A small image-text matching model, trained from scratch.
Model: 7.89M parameters, fusion encoder norm layernorm.
Rows from block 5 of the fusion encoder of a small image-text matching model, named by matrix and row number. Rows with one number within an expert belong to one neuron, the router's apart. Each number is 128 + 24 x the weight over its row's rms, rounded and kept within 0 to 255. All counts start at 0. Numbers have three digits each.
After each expert's rows are labels from the 100 texts, of 14976, where the router gives the expert most weight on average: "fires on" is the input token at the peak. Only what is clearly more common there than usual is listed. The data: rendered made-up planets.
# router: slot weights (fusion_encoder.blocks.5.mlp.router.weight, 128x128, trained with AdamW), inputs 0-63
# up: expert up (fusion_encoder.blocks.5.mlp.up, 64x64x128), inputs 0-63
# down: expert down (fusion_encoder.blocks.5.mlp.down, 64x128x64, transposed), outputs 0-63

# expert 29
router.58:147146117162121114114135119115107147128073135154162148151141109118140127157102143102124140143133166128081138135122125125123149170087173123134139159153114101133108120136155168101155146106112138
router.59:162142109110126126121125131126130151123071150147166149169137128123151108158089139122128138130125130158079113123117129139117161122097184149106144155163137096142098109138153140097165156084096149
up.4:152150096159094127144147157074121119085085124145109138113146144170116124115148142163155124125117158130142125143133091090068131137100112130157132115133102127106117111116170128125158120164173108
down.4:121109158104140097141125145157099099150152118086086112149152123187105108131154114161117144095146138143140166137168143127133104155194155124117145098084158147116168141091127117108099186125122112
up.5:154118102167126134137121135119135127102165126118089092106137142121130153091138146122114148115088105081141120135152119140109190110090093128133131068131148160086095105121138127177124108144144114
down.5:125093128158122109146127097130160116143193148122151148089145090148081125099165135125114172139099094116142125138165159146118141135148140143120125141145164106187149162114097139135123115127124096
up.6:137169083168077159120144135071147153107123102145108116116140128129132113125115132123144127124127139118162113115159115125127169155112090140138159096145135143154098107082137092139139109169150132
down.6:123107103139149151131146149120107153127087118158131102141128186084123152125105155141124103127153137129097125150107109174132141137091132132109127102158127115082073120121181111082148121112137117
up.7:147147079172093132131141143101112132104117122153081116124115156141108100133139133136154131110114112138135123119143100127145164144100118125131139078155136143107109092131137111150148105147146119
down.7:186110171164175130112118145143113143160083128162129111122158155110140117158126135118148105132145134117134156153158134127140079148125154091122172145109108123127164133103140170079129161115100134
up.8:133139098151110155131142145115136119091143118119090088115136149137126147124145157159165145127120133123135142149146120135110166138091088139128125079131122127111100119119140123161143110154176111
down.8:138100133146117077171121120132114121146196142159124108116138102140106104092148136137141113122123095107111112166148125185134151118122115105125163177119152117163144148158124102147158124121124102
up.9:139139086179092130150143139092147129095104118137078120110124153141121123125116130152148135117105127148155127102141104120104152139114104129126130072154118164097116117130139103153148115161158110
down.9:167082137181172119126129143143119142170123154194128099108169113149107087141139129151118105121100150103102130156137126157132083142136107102135151165101143112143132142093169148110137129105102097
up.10:124146103169100099155155131083132122120128137160078097098150130149116125114130149153102139101142131122145162117153105129103182159149161080136133096113095164120136135107091120145129152127154107
down.10:143055105103152100143081118140117063122171141150126136121135138167109108109137107155119154147125113112138147134167145126119123149136144180138127094123185117109143152085150102127084132128144102
up.11:123129075129115139124155129122161129097147107134100130089115122170104112073099166139153126152090140087129100119158085134128157124116085145150122099139158139132085106090160120152161117132149114
down.11:124068105132145106078112127107140124119124150156117132147070161139106138123119107157121118167115088087103103163140122127124164108155102187136152139138177115106119183146133099142121101130143092
up.12:141128085135089136134134145151137123115132111117109096106123148112114155124109135144119167141102095126156101153133124128115160128083112155128120061150118131089115097159147133148138080144149124
down.12:127091161151162118112107103145161140159158108112127137093117060132098097131136115128107094118118120145134122131149146125144098092168115108118133182112158093192143156137097112105118140116124139
up.13:133104102133122127121143102138161110095179098117105114090119139145100130072134159159142157156086119127120125146159121129102161123101105136137131049125151136125110132112131119175130113125126077
down.13:104055092132112115120100088114172105134159175144115145119092085142114105119109146118137132152090097114117110174122136135108172109148108172135140139141174141157121164110126106166130117125137109
up.14:147124092142086140126140117122144129098133087120087107103116151153130128118111154157134157117089132125158131141137116114108148120089110140136136073169145135080106105138120120159135091151138110
down.14:128084132172147099126150113154165141150143103136160163077110104132083108127134131157084108161105112136108128144145158132128098119175111149101159167128121078175117132127117135105142127099064103
fires on: ","; "<end>"; "moons"

# expert 37
router.74:170134128110134138129132116118099162110085150147190146165138145099132153166104124088143147137125158158113129105137135157130135162090169119109111147187140090132109112138130134096145143122120152
router.75:140169145116153151117140117113127149138080167157198162170134135095161137157121133107140133159148157148091108120117124153116121133105157113106131158180144119148098120163160127099172112090107162
up.0:134135087120108103165161147141120137088124098130064087128113139155125120158152151136134137121099131120157116118162116133091164158118120129163158080114128160114107112138158120178106113144159123
down.0:170153159153149162164122139134133127161150154157140117108146112129119126095136126116159099098135109133143141101114154125158117180159108119122191150089118099153148123108108159118123149133078146
up.1:136138101137106115157158153142156100105137109119087136081089153115136167093121135167151142109095110127152120168154123124139134141098108137127117089137116175113114120145144126167114106165130111
down.1:125103169133157106149093112161139125172165126130144123101129097160104080146147090124101135088162126144140155122158156141137104133158149120115131180107151092166161146115106143109097149102113123
up.2:120109114155090098157150157146137139107128124154086102101146138165126128125125142157127127105155123151160139125132084099074161136098091140180146104136108114104128114086148100154137089149159094
down.2:113105132089139168153135107145129096120136146103161174108108138090162140135111084091128132135154115167157133097135130127106152154124188120117081110142141116116119115107126127096131145105131140
up.3:115156083155074120146149160073137135117099115158084148110124169141127116130127143165136118099111132132158118128137097113126171151124115138169170104153141159139135098091125107144163142165155122
down.3:157086155151161167148147150131123124131101172145147109116162148119125139122139131133130070119146178120090147142136148172131111178130150082096144129112134108118100118105164107091139156099138109
up.4:105164092154088133164147116080124124109136122161084139094121129160119095130106131131147115103115148128166146106139109126085150142134145129133126091140115166117138119104139124153135143135151129
down.4:144108151142160144131137155157113099160138129148125121104135120145137110106151138161124096113160154139104161129132145162130103155152151091094145131093129111125140153088138148102127167096114099
up.26:102150101123116104141139161133133135098154107129082133124087140155124136119094133155116151098108109114139143133168115154101130128106134170146116098132140193116122101148147112172134120128126124
down.26:136136165158142113139123129147127143177173140140118122123134114140119098117162119135133116099149144119136154123133153130162103131175121105100146147100111101137191157115097153121133162136098116
up.27:121122110140105097155168185116145120088140114132117126103097158146125097137145146163148140099112128127152104121163105172120171166104132136148111085111113171122152105153128135160164115140162112
down.27:156124157158141136172141148141128114147170131155119105107139091149137110104157124134146096104157173119116158122140131162144117159188143097112148123089106109143160141100119168129139156122105113
up.28:132119093148085138153136130131151154100132129107068119130105140181122120112113148146153168116094125140149142111131125089089155152114079129140116061136147114122120119132150122173118136148133084
down.28:135115129146161140116127112085166155123128147118135150115128083140090113108086160131134087110102089082095130099117183081130137184139099149120163162141159137131119101136140131107144113138108113
up.29:095136094125121140127161121115183114092167093136105083082079093133144146100082150133158125141132124128116098125154137158091140103122126122158123103099123141121144134151120140145156107142127138
down.29:136159168140138116127093142165123149177163119123108129145104116149138098136154080115103122073151122141151138120139125119150102127174102125123137122095089104144172136151073180144107127152100141
up.30:109145085132103114145154110088180126104142099147095117069142118135115113114113136157163142106098130143152140115184123106088166150129154115129101099130113143142120146108117117129134110160173129
down.30:118117090114128090151113142158094088091154161113074098159102160176091136125138115134157136160138130104140096141178121135149143117141134161144144099112168135107125110111132107135098134126149107
up.31:116169135103123094131158147121117130123089146159110151119131161125144091133135137135137112123158171117122105104128113137141113100143137102102106130109124154113140133110174127108170142107143165
down.31:126107105102113099110137106115137134098135160106113148139147118145099174105112158128162121163084132076146107138135125109120147124123093148143095137147112176141125095131119075162122107162165118
fires on: "gas"; "moons"; "banded"

# expert 22
router.44:150144153124158143134141111109133154131084154144198170168140142092143129141093137113158124153127154139091130098096152129111132161105172127100135153153110101155096124108144173116173134103097150
router.45:166147137124132139133137126116110147118071167161183163153133128107152123125093122119148109160123154149076129128105154107118128152115181122098125169145126079153134121145169144080149156104124134
up.0:128171121141076103133131135102124085099116098146083121099137133136124125119113137158157116100133102147158124128141124103089155115106094151164172102161116180116142105091174091125157092156158143
down.0:132082132130169132087139154162104116158107144140127113161120154138155129139154147172115098126120134112107143143116155158165110160152123105108132120117164131101140143121120127129117144101113092
up.1:121159084148102113103152128095145131117144120109098096104113110137110090128139131150141145117118108133135123135154086131107140107133094153167109084155157137099109119111132125155155107156168113
down.1:150057169148158097086147154178121129173125124101118137095142114133107068164170108139128100107143096168120107133153115138158078134164122145103126140091176116117139149160104126123134136122119104
up.2:132147086134089112126121152112151139091091120143076120112083154120144125137110141131120148118101096100150092144137121160129154136132100141143123111131162201121129111113127106130192110127137143
down.2:127131174137173091122122156173111156200122117108103117149115106145132085152167087113109120065156109160144140119141096130164077127135124128128115138100124119126165133153098156123107125110106149
up.3:119137096149098118117143135104152135106118115138109098115112123151124124120138135143162147076117100128162125121160127101114158133093111153130142095173146155132114121119116114144153097178158116
down.3:146083135159168124065154165165110164179084117118134106159130122088147123163134118108092108126139149127094091142146112150140112109078110125116124126135173087108090144157140128134126133121128129
up.4:147125069150106143127115122106154125105134128110120112116106128141103138118143144122153170129103099110125124109150150098117171142123079140134146093154157128132102115124116125171122093152163098
down.4:123083116143116137060139135121133163111102128108135107149158140135098137114096130136110118133088092096113090149152140109132161139124141126116120119155147119113110138173141090140143103113128107
up.5:128147085124072118137123121078147125091112113137084113103127147148093120155118156155144138118131120112138121117163101127113167137115128124145133091136124156141126108098160104137139102155166137
down.5:120088118168137140131150193125086126122071138135116094156178147143097129113134124124108099131128157140115123149117119149148120168112129143091172102143112113093091123133192109133137135170140116
up.6:130120095152095103139155119104127111109094120127085112116142145131109143129095144169099153120128123133146101139149111142108137138105103170148120083143118155088130108146165126157153091141166123
down.6:173116174154193131144137144134115123177126157154159141108146121109120094136130140113124105118148156151093142141093138177104094130137147098089127161107132097140124145111158134088134155091113114
up.7:112124072148088131135123098113186123099143094118103103099125128163097133127126161135141150137083100129150136117162125097104167132121109140139153082141141137131124104104147093141124119164168111
down.7:111091065115136139132141151148119130091090142104115142149097134133119125125089156132133118166092110109127096131157106112130121120104112189107161109158158118113087116158160094160157087135156103
up.8:135150105169095105162137089121128105128164137140095143094118158140095103088127164169130142144120129134124146093134087107093138162134127104128137101133104132094134138139148154139126145123137100
down.8:159097144131143122148110135158098084117142153172118133124132158147112121110124121157140135145125153130112160124124161146115126163156141148110142115108130140100162165076147133131126152134100106
up.9:132118090111107142107121107134155139088124081089094101109105138152118138100128148113135164150092111110161143134121138099102166102108102155140099073174137136121104129125116126156112092156137114
down.9:114094092137136112093112123142141157158122122123168143110158118137112119139102130090111165135110097120111099160132110134100143110109131149144135168156161109143103130160121107160129074125122134
up.10:125154096153090118114131122076110121108106090135075122134118147143120113140113120138112158119101117128136128111156091129115147129108098150151137083164161154103105093147152103140161098151142122
down.10:162083171167155129153143152172105141146099153139131119149150155136163130154167125136139088114140148145102154126136129173142082161130093095089142151131111110117130104131120143141143167113106131
fires on: "gas"; "banded"; "giant"

# expert 40
router.80:159142141131136153152135101103128156121083157162196150187132111110157131156100145108144133149122144160084103101120128119128120145104172101102125152150114090140096110143126164097178124095096141
router.81:157144149118143150138140117111124136140078146151197151184147138095157119150111147103138121146140154159096113120122133136145122124085174115120119169160138099147091112154171149099155142072121157
up.4:100171099155090131144137129086132143100129099123073140114136129156116094124146120161152153082134137159148124111158100122100153163145120151146148089139132164124117120092138105154153102158137093
down.4:174096140134161166124174153124107124127110130114152110134166132122128133118124144152133060147135147134099121159139165139184104161123130102110140096119152113123106166123187137092127168094136102
up.5:117141087156091094144142136101144138095118109123070131113103163131127094133110127167124148118122127137167123111168114136105150143125101149142136081130106157096122110125149112163138100154164117
down.5:168111162182170159145133123147125138162146158159150127121155102126122111120130139117110080099147149143106142127126154160137113151142127097106177143106138103137137146096152151117138174086090119
up.6:109144100151094127125150148110138133099115102124084131116096173129124135122108145132122149138094116114140103131140098129124159117102101163145099095156147146078116105145137102162150087139140128
down.6:154106175165137160146114135172140160212128128150151116144098110142113075142143117102106142108148131139148134127120125167147113124154097127136127168119127083140188148129103151131147151141084112
up.7:091140095146100105157154146092137127080125139124091136100141154150114125099108138154129144138089147158142145118147094117115152136088118154118099065138118162098139112133131127153156117147149111
down.7:150119174165141106173115137159112126151149146140134128104144123122126083117135114143131095102131153129137103135134124174141094150141158093125154160071126096126144119062159147122128142111085116
up.8:094117084142100116112146136103145144092150126132089116091105151121124142117104158134109148156097123120134117121131114141116153106095120157138117076137126140072102106145145110158156098144153106
down.8:133140163150171140132104132160134152185166139132138131112131104118124077133166118112098145097158122169173130116119091168134138083162113121119140125114130082168157154136125172145129129120113139
up.9:111150105131078136171161170088121138111120141108082121125109152163118095124124142126144134106118133134135133108165106134092160128091110140127129096105152160122124104129160115157161135158155101
down.9:160128172171127116161147149167107138160154157123108122122143129129101095126154119139145132105135143137118142127134093181160130126151098071111157125063127101136165131118104156121148164126127112
up.10:118174101150075134156171157091142149102119122135077139114116159154129107109128132156158127100120150157155142099142088126095165143116129142139144095147116163130146105095143107150155128154155119
down.10:142109161143159124139145152147092118136102125144115088125156139120125123118115151152143084121144186133096145134138118194166109165123128105106142150086122111111130129093169131103129169110121116
up.11:122153097165084131154147106082170142132151104136100105103091111144101108131099117123157131107130110138178142122157126119130166166129121149137152105137154132152127103123115105134149127168154128
down.11:132084090133136125095142173125089125108108155122080128133123158140131160135114148151145100132099157111107117177145109141144142145104113147117152070132173149097096140139167095128138115137140095
up.12:115129079150096107137149149128137147094121095125078105116096174131123139137122158135120152124107109133146109120158113127110155125087095150149126089147130156072117099129146098153129100140150109
down.12:140132159180161123117116116152139135185143142166141125113144099133108092120170141107126122079149129144118129125108127165148106114162112104108165172099131076145148123129113148101145159108096123
up.13:110139102156093137149160151095125137113112129124069153120092156142130119115113139158141145110093113134161113105150100127106155130107103134144126068145147168106111108120144112148158122153150097
down.13:173112176176136118147132152146124127159125143163157123116146119122088106127145124152133096101147139147107148129098138147153097178135125095093152153084137098130147123089163138094146164101092130
up.14:115144086162084103113167134099148141103106119131065126105110171149134117140117133172130145116141127149166109128154108129111139132113116148133134081138141165079107115117133112171128098142169113
down.14:167107163164173125127144115160109126168145146152133151114160125113123109101148138124128126107147177118090133138115129189148122134148144087090133139126156076113137142115136154098146150084088124
fires on: "<end>"; "giant"; "gas"

# expert 36
router.72:149147123132135154154124127114118126148083161165184177152152152102152129141094148115136145141111165152119109109120133131112106129093169115106137175146112083149093108130114141107146141088120143
router.73:159149149114131137144138113113123142137075168147186171177159121112144132154086136113153120144126155164096130123123137126128120147099161136114126146168116104140099105157146129092170154081116165
up.4:119147071136082130114141121103142148105116112115084118127111152151130113130132156144138143150122127120137134107142122115104147136111115138147107062162138133124111125135127135147138119151173109
down.4:188084132163178113117125134125090161129107136174094123150162123128126083144120129116138107115119155138108136136123161153136110132121098134098182141096145103116133145099151151108155135107103125
up.5:119144076162104107144131131106156129100112125132073123090107149149125116135135142122132147123114117130150147113133117137112149133104104141127121079161141137105134110128134116151147111163163124
down.5:156101138185186124114136161174115131160139130154120090139176135123135131122133159140125103098128131135096138129109134184129091123120134098087129159116164110109150141122138128138143153096099108
up.6:127135080138110148103132089095170151102143095132109103112114123146113135099133158137149144149087113124152131116145146114104167138116091151142123074163144140139109122107120109161127086147161116
down.6:108086093131121169074155131098131133119127105147141119139131153122126164112099151136122126143110148097111079147125122126123155095102097151134118120164142128121105129182137119156146101130131118
up.7:139146078138077133119143099079191139105135098129109116110119126151117118121118147119146139134118118115150128108167146101115166152135102135135138094163156126159111102120116103132156108152159119
down.7:140105102161128157093145128123119136112087138147127111161157156089138167124105157105136115159095143115107097142127132151122134129079118143147108132166148117088086127177186123122151098115143140
up.8:132179079154089105135146111071169139107136120139093138113134122157102101128140132120142126110123128127144117122179123120102149182144107126134134102151135134144125107116139114143149123153148127
down.8:165130143142174168127153156144062109126093155154103093146152153117109150121129156135157101133131158130115139117126128166140114132086124115110144111129133146072109134112142143132158131127125129
up.9:131154094168075146115117132077137144103133102124103130131100125140113135128127142096142128126111121102121131124148133118120160173116098132141134080156148152149112089132127100129158115158147121
down.9:150114136139125164103132154147104146124136149142105087133196152122136165137135156104129140100119124090127122140122109139146129142076088137169146119133122141081134144144144133132142113164139152
up.10:144166097167086164140162128070171131095128126119120110106112135131130131126144156122173127112146100116115126124134130113121157149114086129118147105123143134152097104102155090139152121148144123
down.10:135063125131131153077157154148099129108069140096113090143161159117112139128120151171082133143131183115086134110131153138112139147080161088094144081157142092099116116116176118098128133140158100
up.11:140139079159078132137146117058144143105112133140083131135133150157130086131136111153135118118116142150161099118137134127093128132136086153138131090132151155133133131113150083127143115164159124
down.11:154141129169168163131140168120088108133122150179126122128136145107115149105111152132155091129119160137087125139109100170130116158089126116093162142137099103094078132111174130105140130110144120
up.12:108137067145103140127136140091156132106110116155103111105105135159116110096121152135146134141103120103151134097162110124124150145102110142132139097158136146132114103112129121128167121142165119
down.12:140094142178121143092106146150122196145151137121123109164130144147119152146129101135130116108143103124132096110151150144160139118139105145139142107133154088137178142167108141154138114172109118
up.13:124152076155082109160121139093129135097104128148079133115126151123123099116110134147139139101116116152134117092161112159082150153124108140133142075144127143134121119112151106152150118174156116
down.13:153079139127185115146133168149115131159123153158134103139132129127126118119133118147133100124163160154106132134132157143138099162138124100086131138103147106125118150092158129099129147108135105
up.14:124145069148081157111142105083158137099121106130099135110122139167116121092128144135151148142112106121136125121152139120109151146097088137139126088160149150157105112102136109134147110145153124
down.14:140061112148140166066129150128106151125094168137134126154140139143126152127130157114148128130132145129076081145142102165135121132089107129104140147144153102101115155134167136124168106140127099
fires on: "<end>"; "gas"; "banded"

# expert 51
router.102:173139132119137132135144139113117126110083143173178167157114152095158131159107145131137140164154168118088118153111132096101151140071177122117113137161128078145117115125148155115155157114142120
router.103:159135123138117124137132140123126139112074153137194164177148098081124111160117129102150131140106166149079131131107139104109120139099152094095138143155121093154107117128148154114132148106124137
up.4:133117080162102143119153117111166130113145099094112124089100135132113150125118151125154151152102104122119120127141134108110158136099103146134129063157155132142089110130116122153123103136148113
down.4:125111117125139118104109114134145171121120149108144126113134113134086130175123152105136157114079108109120111160120158128116136149115113178118153127178148092145109119189156112151162108117122122
up.5:138121083121112152122124108136151136112140090113100119109113114121128146113117136123119167141089116105152110142141121122102176143097104148138110064165137122109119128164114133179120094131138114
down.5:135112129145126124122103102151180159155177157142149120090150062159144136130124136129116132075108121131111143140120140121123134132140104127161128154158150122179166153147112157198094126128089128
up.6:117132089127098133092125083102165152099166098089106109093120127143121131112088127119115166133116107122133129125176115098105167142115110158166117090151144136110094106136135113141109110138139106
down.6:137108159153139106111124137139143145153178131140120142119164084144127106135148104106123115075159128154128132138156129101104128091162104139150149139124146106145174158170094153192122111109117145
up.7:126137105138081126149129072097167134113150109126097161116107122138100132125063128147134159104094087120145107151165142140119149144122133132161110088134144168135109129155119108174113099106124122
down.7:152114168144165104114080122173130141160191146140115145124162114150139078136193133104093166109129130134136120129148103107138117100136135137151135134123147115149169160172107142168129107118095150
up.8:124123108117121160105130111120168139104121140130130111121140124117117170109126147101134171164090098094132083135110130132124155101104105142157116075149140152124112132155124133157134088135130129
down.8:119107162140114155100117097131161165130164135105163144125134088128102082120125124105116137129103114123120133115119129089102150073145098140145124142155138115147174163171094152147126101137097159
up.9:143145082142107131108129104111131118112155082124127134099086168119127124122138170157131160143126111067144097132131113102143201160136101157139130129140143168109123120116143153157116098125141149
down.9:105114118151131077155090161139132100101161173113106148122182111120068103107132094123153170102124139132121099147143156135109123118119148119111171061127139076101146148128136073109108119179120113
up.10:152164082165092148123133118065133162123138112134093097115131118141132093123153122119151130107145132125159140119154117128099165132109084134159138100139121168131130119101125112152127119155157143
down.10:166072158113151116140143177137099097166083138161100125134139139123120135132131121129136127130147115148081144159168133152140120160097120131102140142111136145119092136136144098150143134119151097
up.11:105115152110086116142115178099092113131106153145122147161118152159094098147180122133125110105121154146131119133138106084109117124117085136171173118127140130146128072124122110121152138163161101
down.11:092157159081128125134104134132123145133139098118140125157151112136112121149137084097099145105140099105190137125147145074127144140122107128174134126121143123127150102140104183129095120179158168
up.12:142185108159094134131128130075153117124108131104127117104100164122127138121103137117140163124096078117116126087124121131126180147095103104106136109181145127128095102154123105096165118151147132
down.12:109086134139134106091088115160159143168158148108125155093161107132120104135144115129115171079132112181118138157112135126150110141108119131135123112122150087159149116168123106179127120162111137
up.13:152138058165085130141148128096143113115121086145076133097103132155110103147143152146143131118129117135169133095150124129132152147135092144144118081132120171131140131128132109145139113147147103
down.13:167093113126170154140097154117115113113062189147122127124138132138097169117135157129168108129123129147077119149109187144131098167105145155112181130130154088116107117135172109126145140118118120
up.14:137120103156080113183114158126149114107134125164075132102126164147095126120108128142105141114129131159179125119115119113091140107115111159164115058143107138091132133120148113160113105169157127
down.14:149135134100132113130099131127107124141127138151126085153131117152138115135145132113103068116140145146134146155126162121149068136166107152124140177104120149144134139101136148140128139136108128
fires on: "giant"; "<end>"; "ice"

# expert 33
router.66:190131145135091145144130126124125132120093157149166168133107145136168122148102143127136112130118173128097108158089138111095112142101166115115109141172138106159121135105168149113130141118133093
router.67:155141130131114148142139109097135145139074151157200155164142116117158100160107124139148153142140166127082117133104146121110141138093166100129122166190120087153110100133140147114139133096140125
up.4:107101119139132103131154147171153109097120098122116073070132133125117150103152134138103158110146163136117151160145079157111153099113101145126158090101094099103124124093161129136129118132144090
down.4:095148101108106093146110107107102076099136135136103164127097141149099086116119133139150103166118093161170098139127070154125133111159152149132099161101128184101123152093124133130104145088140131
up.5:108157136130079126136140146087094119130121129110099129128135137175101120123145128167139127094121152155182152137141102111086129102136151122145117089110111154138146127112131124125106121167165107
down.5:129135143114151113155120146152116103141132119118127126116139120141128101134157103160117124103161152150133177110133163125136091162134150104124156112091121129124149119085131144087105173143143125
up.6:101157103142137126111148121102135175097091133119134175111099133110149111139108135112149096134150084102140124120107105141149128200112107139107142131122123181097082120125164134081148136153155144
down.6:118099102129109102140124126122171108136147117119110097082160090112092140093145172109159161118099116104093134170171117125123168131109145154129143139130166092154110128115192089151119126146133104
up.7:141126095151096129140141136103106143119113106117060128117114133168117113134124112127131138099138118140175117106148118113117127143112120148146130065145154117127131113129137138140134115174183136
down.7:134081124123165131166164145180105145118109126123146112134083120149099118090117149109141082092107145158132136133134132126116113176119094143088166140093138114119139095077167121138158168131104102
up.8:139142086154085134130149123090143140085116105105122137117087164141118139137106164126136143136080107117122113128121102142128159159091097139134143093159151142109090123162142117151152126148133115
down.8:116071112160160175098153123134119067152128140138111158126160125132099125120102156155101148114091132079116134110117153100124144161130134141118100115155137135086146174150171139158186116161139126
up.9:109086078123118102138133136161166127127172087121096116077088115119114101117123134159119160138133119141131135136165138121120157092117123139143114057113148118130117159083132110149121106126126101
down.9:129114080107113088158091079124150119121172147108120118109080093147130103094114136118130122166113091126158091145118134163127145121163112156119133144120145127158152141089159110178103125127126113
up.10:134110108147146123104141106127157140135047122137119102103081132109133128116116115120139124112149120109146113097115149111119155145105132119100155120160134144160100147143127149105139127154150118
down.10:125105149137123117161127106169125124101197149096136119105134137135126126146122124131124119136085081096169161124158155085107124130115129150114188139133162114123163131140137098158123182176066126
up.11:117089104139124084151154125157147087095178087108086106087112124148104127089111155164126129119128138135157145120164129135111132121138134130130134066109115130108135133088162096168105140142121063
down.11:124120087148120128167120087113147086118153164146131170108098081149087099089115151138161122180102114148118103121142111170130142135157121150116132163106153123169104140104134136149140146085117120
up.12:147126088199092123127146126090155098106099130134090095105107149155112109132118156153124112129118111108136108141147089156101141131106077149151127123147121171107121148154100104142150122133130136
down.12:139112132149137096108107138157128140156167126150088162128133131126091112107152087101116162083125095123141117137171092095142141122132132145143138104107164136147150106159112135165123105165130133
up.13:145154098164092113152150147075156108124104135128085103117161111150114104122127137142125137095127132125154130125165115124125140145141087154132135085116126144129134134126153109126137124158168144
down.13:167082130156154133172166159178107102109113137130149112124127149150085140115128143136146111142119134132094148134144142157143116178086150131077180134154127106114098087117177096113150138138138071
up.14:096129068125092117104098123124166114105139092109105127109097131120124117113115143126113174147131093111136102102142129098132164152146108154122124093143128139095115129123156154168157105152167107
down.14:129109126135133101111120121157153109143169130103117155132118072151110113083143139102132145108111159149122128145137149128123094103197104128118122158122131118142134187114118138168127123145081125
fires on: "world"; "a"; "rock"; "giant"

# expert 6
router.12:192126149121144137162139125107114128095103148173174168160127119138130101150093145093155159134122165124079116127106134119093127145103156132083130146155134070158119133111162155098120156079109125
router.13:158135171132140140153133130104108107124080129149164152137119125126125136153112144105166111124109163133092110132119161107088141155122173119095117139178130082156118118140140150091123172099130109
up.0:143160054136081139134123115099124136118107109154110113124119159126137116136142144116155130088157120108165125152129119141129142137116105172146144104167149159111130124100133104152171071158172140
down.0:134130127117138128102154189157084105135086128156127139154171148094140136157136131125117105104115147137091128173100129171145120141092107122149138169140138122087093115146169124120150135122116096
up.1:121171110138136159131115093137145133105196096072121103103144097150097112089115119135119182140127125124162128134159109159128166098135142126133122090150144151168116126105141121165133110104145119
down.1:136118141122145161124106140141133176140125132141148148163114150120144162156127101131115141095133123098162111118101093147157148113128074144156115109119122125125178112159078175151103095153110134
up.2:155147063131090143131133112103133151115105129140117097128134147129115132136132144105168114128138146092135113140137136150143160186115095116119152107157147128138104115124137104139148115143149131
down.2:148113080133130131114128158156110147086103144135139117149133171085125147115137130106142109140116138121093101147132130135140126160050128142120118151184141115080104134151173086125144116127149099
up.3:142120125104087133145107082085116162101133110137113107131109155112145131128123135118126117138133094088155137155145147125100167126124083169145126139146152141131108104146118101159125112155136098
down.3:097124124112142120111120143147163150140122119117102141109113123124147108185148109102106164102118106200128116135180089157110081110093155114127133127123130161112086119144078097169112125105120129
up.4:116145127110118112116144166164124112126164138095126125105072145139110140121132106123117132122192140139137114122162102194155103095109173149104105083109115167114115083077179124110130127158148126
down.4:142120098094118116143138100107116131084114200128112136130102140142101108101111156101174116175087120140128083097114092126114157113095123151148116147148152174120099122082174144136149109102113137
up.5:158119074143106148087127110123142165135104107125100129091111141133137156123142145090155141146134144100135115141106123103149150149126109145150135102161147140161110114130114103107108084125114118
down.5:114102117146115143119148133148158163119094135138142136147146128091131162140072161077133149137106115140116114118103137129131136158075110144108135116166148132137099145160142093134149110114138160
up.6:149107115094125113125133089141170098085164130117105135087152075163094146088107155110185144134043157121125093138138115120106150114136103127151129105145135104132140133115142126176120122144131145
down.6:107164141136163159109099125107113150169102154147167140139097132093158136130148090131124091105165089169155160127119124141151098121144101106109131205117091114155148139158077160121141134131103156
up.7:153152079177076127146163121090131124077119130120079121104149163146094129129130159132141118125114143129142130133135113149115141145114111134127139090165127123106113100109170090148150110162145121
down.7:173112135170180147136138173134082136120106149156160141122167145098133162136117126123155144118095167122101127120120107153151124163083133106109120137144138099082109121133180130124145145117113109
up.8:119154058135082144121148139079159143121087121151116119127092152149129110147135140137126141166122115119124134147149127140143144138112120143108121071134138134126112127102124124138148105146141133
down.8:109093073113136117160135143169121143099112142149121082128128156092116146127131137096163163100089109137100091122121106143119126139071129154122129118160150137102089137136175077146134122156136110
up.9:135148097153082131129135145113126107128101099129072098118116156105108137118103130139122157121103116128143113130127071139117158114095109158164142061171133150088116106117138101147148096154146147
down.9:129144199116171136115125154154108123145123133148148123122125119111161101162150119136141132113144127167112141121104186153135074169115128130122153197121099127137122142119112117104141144115127131
up.10:117142055134100134100129130083147148108131101130115116108121157127120147121137158098140129161133150124137130135147134103134103150106143144136134118160139150137128129120154111121111080153151126
down.10:135129086160129166115153155169150153093094127144159113138138156104126163104087146105130152145135153122092080114094127116121163173046103135130141094151111092108104107144172151144151131111125115
fires on: "a"